Weights of a small image classifier: 5.44M parameters, 2.8 epochs.
Rows from block 4, named by matrix and row number. Rows with one number belong to one attention dimension. Each number is 128 + 24 x the weight over its row's rms, rounded and kept within 0 to 255. All counts start at 0. Numbers have three digits each. After the name is the row's rms in percent of the matrix's.
# v: window attention query, key and value (stacked) (model.blocks.4.attn.qkv.weight, 192x96, the v third), inputs 48-95
# proj: window attention output (model.blocks.4.attn.proj.weight, 96x64, transposed), outputs 48-95
v.0 095:150112130082147149124136186176103110096120132153110118147131173126126141135174152114097166144119098135112130152145166111130154157133154169148124
v.1 095:139141134118136127168108135108144128115092057100150126134112130146106128123154118085150102164172156099134152148098124144072146133075085124168127
v.2 100:135161141126132113141152167122109111167150141178102109095151069139168123091130100116172161083144150117109125152153139123130155133131169136161127
v.3 114:121135080115107102110144163152103141132106099164096103147130089117127140094098110157154131144126138123181130125104131111106215134136121123101142
v.4 088:141153126094113125119089142119090215145168131134125161153170144136171067119122126094141168109100093126116142106145120105117101190142161127113116
v.5 097:151106058105121134119160146132133144099106106128128148162110114129096098211121138127115131117133137162122149140118126170142126108117154150119152
v.6 096:154119180150126137120150083138138104170106127117106157107129147135097124176132143120110125143172149110134157148155108134129145157116145099123076
v.7 089:116117110112143099133140102134101103133169169125150102112129115115109139129122133128096152155151129103127109177137124097138152122075143120113137
v.8 098:128133082083159079152164124143102131142137098124127158097104119130110112156128149131115151125147130118140127105164109144129135158160152105124106
v.9 109:150126164150119153114155149125144129174110091126144123101101087126115106131155105121133120152164113124116093126112104119125150146134178100122093
v.10 102:127104092117110146109140100149102141164137145119142090162082106108117090125111136128136165117096099129110094121140141108096090121102176097079135
v.11 103:146097129160156125082124134092131103129124126119131097108103108124139147142103133118151107166154125110108121140135141135152131119091124152109145
v.12 098:135119114126115117151132104097117152128147138138151158148127132116149116153069170119139098111128112169122150113120107172150129162121177124118137
v.13 093:101093152135147158117138104120150118130102152145148114117089108106124120120119138126139137137149150124098148199132164131127122105102127109093174
v.14 092:165108164110143128087138167121150101112097121111099146109108121155112134097134126161140124106133144121149125097096131075094136129109132131188094
v.15 097:139119143125085110085141144122080121127088124123123121116134123145126136148121138139123123136164120102122125083151154128099124155083119128134141
v.16 110:133179111128120130122147080162139151070126110154130123150085145140163131147169166133130098153113149120179161108147150158099137148102081106149115
v.17 094:134130112115123154131131194125101107132115127107134105103146161130140181147099127106115141107128124158108112144155180155109113118111146109125131
v.18 108:117142183111165131086120154111128151098142124167137162161104109111151124104147106147114088102104117126079114166133136133129166094140128127152113
v.19 097:151118132070109109117109118110152119145127141113113143127106104150146126143089112121121116128135144126140107130135087146080181128150144130148156
v.20 097:103127135121147101123115137119125169111108160113128164125131130102104139097130173144113128164105118114144102115145117110130168119150068134168093
v.21 089:128143158111131140180103122132086143110157132098123149105122137114078142123135103139185139154139151134139122129091140150148143145154146119119135
v.22 105:174101140124106116092164143141126142133132137132093125101129108129072132139105138182134112115127114099124146115131114150147104125149091112112067
v.23 093:112129119126153125127126162176138084125123100134132075135109131117155116127118128120082156135124138114125104149108155099132123164131147136128106
v.24 103:140123113129106130150162124134165191142146126120154094099137158162090143144116152123126118108105157159148164126115141159179125115125098137123107
v.25 096:136096144113146130103126097129112177155100137143105138111161161170141144129132102137166149134106111142168129142148122104127166135082136135146126
v.26 093:122148118115138159199121095173133136134168123109107130118116083113130114139130111129083131095126084165107108178096143100132121111139136148100108
v.27 096:115127131057136109107119117145148109125091083111094154079128083122186122124132129137152114106103118121154125146134124120153114106128148113118148
v.28 092:116125160179154144077137149125123162175129183147143170126150091107131157120130127146119133170116141117102101144150095085152128130130155155114095
v.29 096:116151119085131144181116092112125142127156152100140108106147134139116116095110164161115139174103117157128132177118071166137144116156129084138133
v.30 089:139127120116127100135144104110113179096146142126116119124123157135132143103106128177144126143125146131176104147162135073103132172092124130128109
v.31 100:110117140121105159164125152133123192133168165139147128156183140164130126107161119085133092151156137121114147119138119098141124145148149120120159
v.32 104:140112093133146098154104102131138127113117116090110168125130133149109158120149130123095139127128119148152150118135120114144186089141154152139137
v.33 095:154166114125139119139152100078128102088121108091075115155121145102140127144108123137127132146115145131142117106103094088113102146157122134066128
v.34 113:138108120158092130091144128149122106158097126135092092162131143162083137161114164135140178134066137132171125167124115100108134140112139129115141
v.35 099:117163135126123120096094118168142137122145116114129160170114100114151121118135148114157110111141129124103159089144115096126160115152112141103099
v.36 111:134156123091132096107110090102142117148207124130131134175115160100139136106118139130113156126154102120147117100127136137127113085146102168064147
v.37 087:123130126169100142213140137138135131097137137118148116143154137148114110111154096135089132129102121103148161125127081107152089093090112102117137
v.38 095:138110151190117142108113148118149107111142122098116155141112126121124125131147168124110129074127095154121118136125176149165097154093119156133122
v.39 101:168171085135137152150143124135091142098129151142086141128136134125152145091154085146114121116151111164101128114125129105108108074140127163135162
v.40 111:138067153175101140116144134144167125125137104121120063175121138163122143145152106151147154119140119109127115124086147151106105181096105121079135
v.41 098:144157126134095140136120133092162163137112124129125121121120131146126144096101145112102093135129124072155122134129144134141078119127129185196105
v.42 104:140175166138125154127128163150142145148122147165141129120115109080172154106108140140120132145116105104130137118196153138167137093132109169113135
v.43 085:123130186104122145135174118134139160111151108118132120141138141176108107134150138117117091115091173135125158169127157070141122101167132133157137
v.44 104:149142143133121144110135139119138095139116114121117103165106123135154163157124114077128115140154130097078095165149128092148127150135153096141116
v.45 094:162091136138144098099159187140131149143142126153136076136153115118110091154125120111100084101035131128135149123151118131162088128120123179119133
v.46 086:151129123130151087156120140106086181131128150112157176128160114090135132110170137092105169077107107108127134109118151126077078106100128140161108
v.47 105:105132147149138111134155096125081133156105128142115079137119090100065129180154083104151162163124146082110095126124090118150111119124107111105110
v.48 107:109102137145161079113115144124121092125116153112128085150183088164109099126151119110098105093127164129117134131130137143123135098156133093179111
v.49 119:137110125144116146124159080136097127109147097166140139149107069122114130181099082121150109111126082092103144116193102177097113145157131132147167
v.50 111:112152169129093149067125142132148097130131118110113107153144135140119098120101153071128139126116107145127154158177103144182146134077123137158140
v.51 103:161147130120139126156128138131112136131143127073128097123164109169133160103173085117171119154143141137125144197149100163119163126106119123133163
v.52 108:116122127115141129160153113113162119115129097104168191129108145147127154152107145194162136147125118122162136151107109135131139131155126120133156
v.53 093:108108168121126123120139140128139113153115136136120149134151159132137113144084084136124148135148122119109147098174113108135154147144094119085135
v.54 100:149133122112134104124143147106126147071131121172176173155094160141102096142094117142151135109095107110177095136114157185081117145138095153097153
v.55 102:115104182122109171125172131122109155126117138130107170122119116174132139089100156144176094138131154107174120143113148124109137137139081079118112
v.56 108:116128124068113163127146155142128139176190144106154114129138124093117098119119100106154147134162118135109108174088124166127174141146084122081128
v.57 096:134151086166132126155179130121119105119109087123150125139101087115145126136161123148123168143122095131115138130141118131140114104134115164087145
v.58 108:150133130136142093122087116127192135120122152130132138131142165146137164095110177146123121132097112133162133121113094158117159116150136133158154
v.59 115:148121124155147157100077119100171098075136118125145152108133159121124139100121110134135128122158106143091130142123114121091127138131164159120150
v.60 111:106155067114142137164096146107077140147116120136135139142110092112135079134133115109107124089149175094115089118101130154135138118117195102126131
v.61 099:131140144096157132170124165152123178116142124119163179109156116080101117096142108136112095139142135130160108103108129125132114175143119103140147
v.62 102:132149154156141163142098114149100124100057103084111150093141128151142135104133125164127144139139100117119130126123109120141127146130143141131101
v.63 087:124102183100126104101174129131147102123134097117143106102102128165123081104143117141148156124127131123161121143088120170145156126113095141162124
proj.0 096:152130151120141110142134106136181126107178134131159166176107127131162121127105146156117143149135129133128108102121099168120166093127131131119096
proj.1 097:117105126094137131120153125098103156093126142100108143091118117133163131102135112128147101129100162129124130153137064118134136125162126150126116
proj.2 101:161160157171141137092118122110124111130116111122108146140120118167098149118137101155142197173110121143141118112115163123137157172171085136100119
proj.3 106:131128134119115164147129133140096122106133110089116169133127155117140172170118119119141142115134142085072075125150108126106132144150130112144112
proj.4 101:155119125105164147116127127149167111121124121128125099097109062098116179116134193130112144143179108152180101145130103179136147144117127120118118
proj.5 097:091087127168104132143124148116111142122122162129155142107117133135129131106124138126121107160148187131110136139069127139152151109109115129123135
proj.6 098:124100066133124128134107141144143167114153136120139071171128129086144113125148115121158113127109123150091168104094089120126120105130131128134164
proj.7 097:122136115085105108132123136124132149138124143080123161153135156147147099167088119116122134140109167137142142099111154140137119156140118106154124
proj.8 100:136146144155126122124169156114140162133181146105145111120147078108173133179121177136148153149136116143147140110117122112128145124146114097111106
proj.9 107:120126114094154165118138116160137100108118144150161130152132120125139168148136123110109146137113178157106145141141147120067137129118146125110116
proj.10 098:151130156149111111142149127128149179093142139092157177117151103181123130123129158082102180112146143137133138132142157151143140164110145104139141
proj.11 100:082139074121106091166148133151106134139141118126085152121130111107128131100151095151124158110118145143135165132165137102131103127117123128126090
proj.12 094:120129170185139127136135115190130152151123109114090042108133115110145151145165123083148114128178102097153139129135138088139123108082094113119131
proj.13 092:132128075160128128124139123102098191126123083107119148117119108135139124132117133165122148143100200077160155138111123126129136108104131105180125
proj.14 091:064134077131094164129125125161102116134151157099129144150152095091111164137136111110134117130133155111151159123134089182099132121157126201119134
proj.15 102:129122115143108146162207133134134130123114158124097142114084140118197135085123162092129090112100146111138125144112109112113121101124148100100099
proj.16 087:127118159127125135082137118117163135134096192111115133110135134113149152089111134091168074110142118127106099129116106122150098132136136110112173
proj.17 094:150126141124134156149137126144133141133157128174135130098124146124137085123117132133127107131142092097111043104113157128180164087159140140090080
proj.18 097:128132136143146127127076138152099154191169107126113131096131149128095144159135096154146115153128148084155127143124111142113086130129122193124161
proj.19 102:079133130196099118130127103107136147126141137119139144075125135095134138103104134116131177163107137098155109133131137125148136119153109128149156
proj.20 085:125166108124094136112149106088125136154138082151144163154101176127123160123142120126121099132137151108122149120140140158143084136157112123141141
proj.21 094:126135154113108128090118128094147088128137095151130116150113141158163113114158120115131120086110099157141143077116135085133130105113088097131119
proj.22 113:146106092134143143119100135124120088133114146076147093150084134111116142161134133117120150157121101166121156119112139130109091112156122084117145
proj.23 089:154128123087120099145154145136135142137123164142141162170177111182122093114098101103106108104124075134114130108143123116119105137120154143117104
proj.24 106:103129125147122090094127118133154111124130113117131102158078124133189115124160132092137100119134124148089102116125160087129159144129122081141134
proj.25 089:137139111099135145132173129146107117107103114112161137121092119095127117200109109132115136106150109147108065144144139164137103141109132155099144
proj.26 097:119143180110130070131112137145129134100132117169117122125164118174148101150138138144127174123114072078163150121163125117103133180082138118122122
proj.27 106:092125112152133117140119115150114154112145158153086137138139124121087135187109134116138121139084133096136107118152159118146144115102092166118141
proj.28 093:128165115119082122148144112128124119116126097136133133128140144117105162168139128119141134142137142145153204088125145168073103113115152111137088
proj.29 102:125127131100116126104102134132100095091131094099096151148118134109143118142094112118097113074104085076123117112116155119131126117124065107121148
proj.30 095:169137163112139130116138135148141103130099120110127108131122136122126148149121105065144171144135150141126098134140148142117065196116088121152107
proj.31 091:144116124139151094142118132184170135132109085112128125119103110107138184152136196148128146157156135145107118142154144159122177115121123103115093
proj.32 100:110100170138136143122173151133113158127147133154149122168076112128131093136134111113146114173115189115090123141163112145151120169110124121160160
proj.33 095:178124123156069139120119126158116109116139150118114137088166121177135167172142134087177162134173136121116107153150130126129140120104131103129124
proj.34 112:130119095093128131123165107121112126064143164107124160115100157084173119128085108116139127130169152118113149092140139151111190117105144130108134
proj.35 094:132095154160122135138126114143131151132122133098137117112171128104146188208143130150154105131110143103134116131107084112095145149147141146173179
proj.36 115:128143188122147141113141155105139112086117134107140128148162096190132119148134104127155091136151146129149124162130093113160130126112160086178145
proj.37 101:109094138107177114128165160141156107110105154169131117161143132175127153089116149128130120131097158148101161111131158126133141192118188139119123
proj.38 092:143129108117180133146170129142139117168136161130089087111128099122136135115165116121138139143104128124104163129155165110120154147127135145128133
proj.39 100:125108170157121126160131125144135120142129076140120133124174128141112130140130132146147162105084154077121096129104131140148135189126187178146112
proj.40 117:116116086098134119119127148161108126093092156108111148056145099094170137102126134104124136173155147141136160127170146136124127117106158120128108
proj.41 106:078136132141150133138146159130100148102156120151130142130099158112118142102113128132162123153138146122102157151147113116147132126163164111145116
proj.42 093:095111092136172151144117087122118113106118118141111151157090125167096149118126126129143132111109102131089124147105104112109106184130107136196102
proj.43 084:110072135097140113142089136123121122185153131148136138118121139119147140121108107137159137125147131099148167087157121158127121131116078169160110
proj.44 115:146145149154120084118129129125138125112154096162149170084134119122130108089125096155082117100123141164155136109126123148105156122110140104085067
proj.45 088:099080139125112157131089116113101113127113159128106151112078140135136110137135148135132141133169116134147165107124112130070119119124136136111125
proj.46 089:124153126118152174137164107121113116148117136177126122118110112122148138167114151136158124155147128110179140115147109100119122141163183099134071
proj.47 096:108138091125106145139097117127125136085126100147155130093105137133141124137104151129123105114114131143141168121067110091121072170121191089103141
proj.48 113:147107120106140157119110143133106123156123142153134132119090145134099078094071119144080167145098142117118115110134120125127099126139157129076142
proj.49 126:153164128175144150113102156104124138095069109153105109072103114102151124113133121169119143175130116151150143086081137126118124057052096092108116
proj.50 100:150126126136149126157154152153142153147106123100112117142074133130135142109124120177163126098141113137141134140076139135088160120155106171140136
proj.51 096:114103138132076104122166118135170088119117129142091169132120153100138113117079143156112163094115102118156080103108149136157118138138124117105138
proj.52 097:114126119123157141115164175112104128111140116148113106133150109106177154173154120089146080092127150111125134137130154096181108117112114156147172
proj.53 086:146093125158119152138148136106194135095102141120151135136117132132164166123110150132106087113089112114148110137141163155134094081110144130127155
proj.54 104:111124136140146115114119173082096118121127138110118116114126119136112144106190108096117084128176103128120114150115086095157091077112111144128127
proj.55 099:160127109154147159109100165136145108152118115072142092169144145086126181121126102106116113127164145134072136146099130118146140133138119151153165
proj.56 106:133149182127163094134133150119114105100154133121137137137121123173159136110141095160138118090114103123119114093140137117079128099139138119112141
proj.57 097:118098144129109116167128143138095109082093152092097151102139118127076136138107154109106135151141112137122105125110095147135110143075148102103133
proj.58 110:114134144148127104104112142129118116104128069149095131147126135095137110150140148088124090114161134121148103143165165122164140079120111123162133
proj.59 106:114137125105106134177125114122116115142161102142127093118161125125083146145146091118155153094141119121176093144118124143170123136140120161146172
proj.60 108:111127167135095140118109122161154141099128184106128153134150159146106106140149158109118145126138154139098165123113139096090152137104123112078109
proj.61 103:098100111113133148120109115140133130127165137141099146142173159129129163188146169117097148098145122101106125137163099129118152104132136138128089
proj.62 117:085089084108108123109120107091102092116121092149108119188131120065107116131111113152119095096096148114101114107111127137129156118156108160147139
proj.63 094:096120089104149108113133111140061107127073177105129123118160116128137131195097116108155131150101113131115106146118164071102139154143137146108180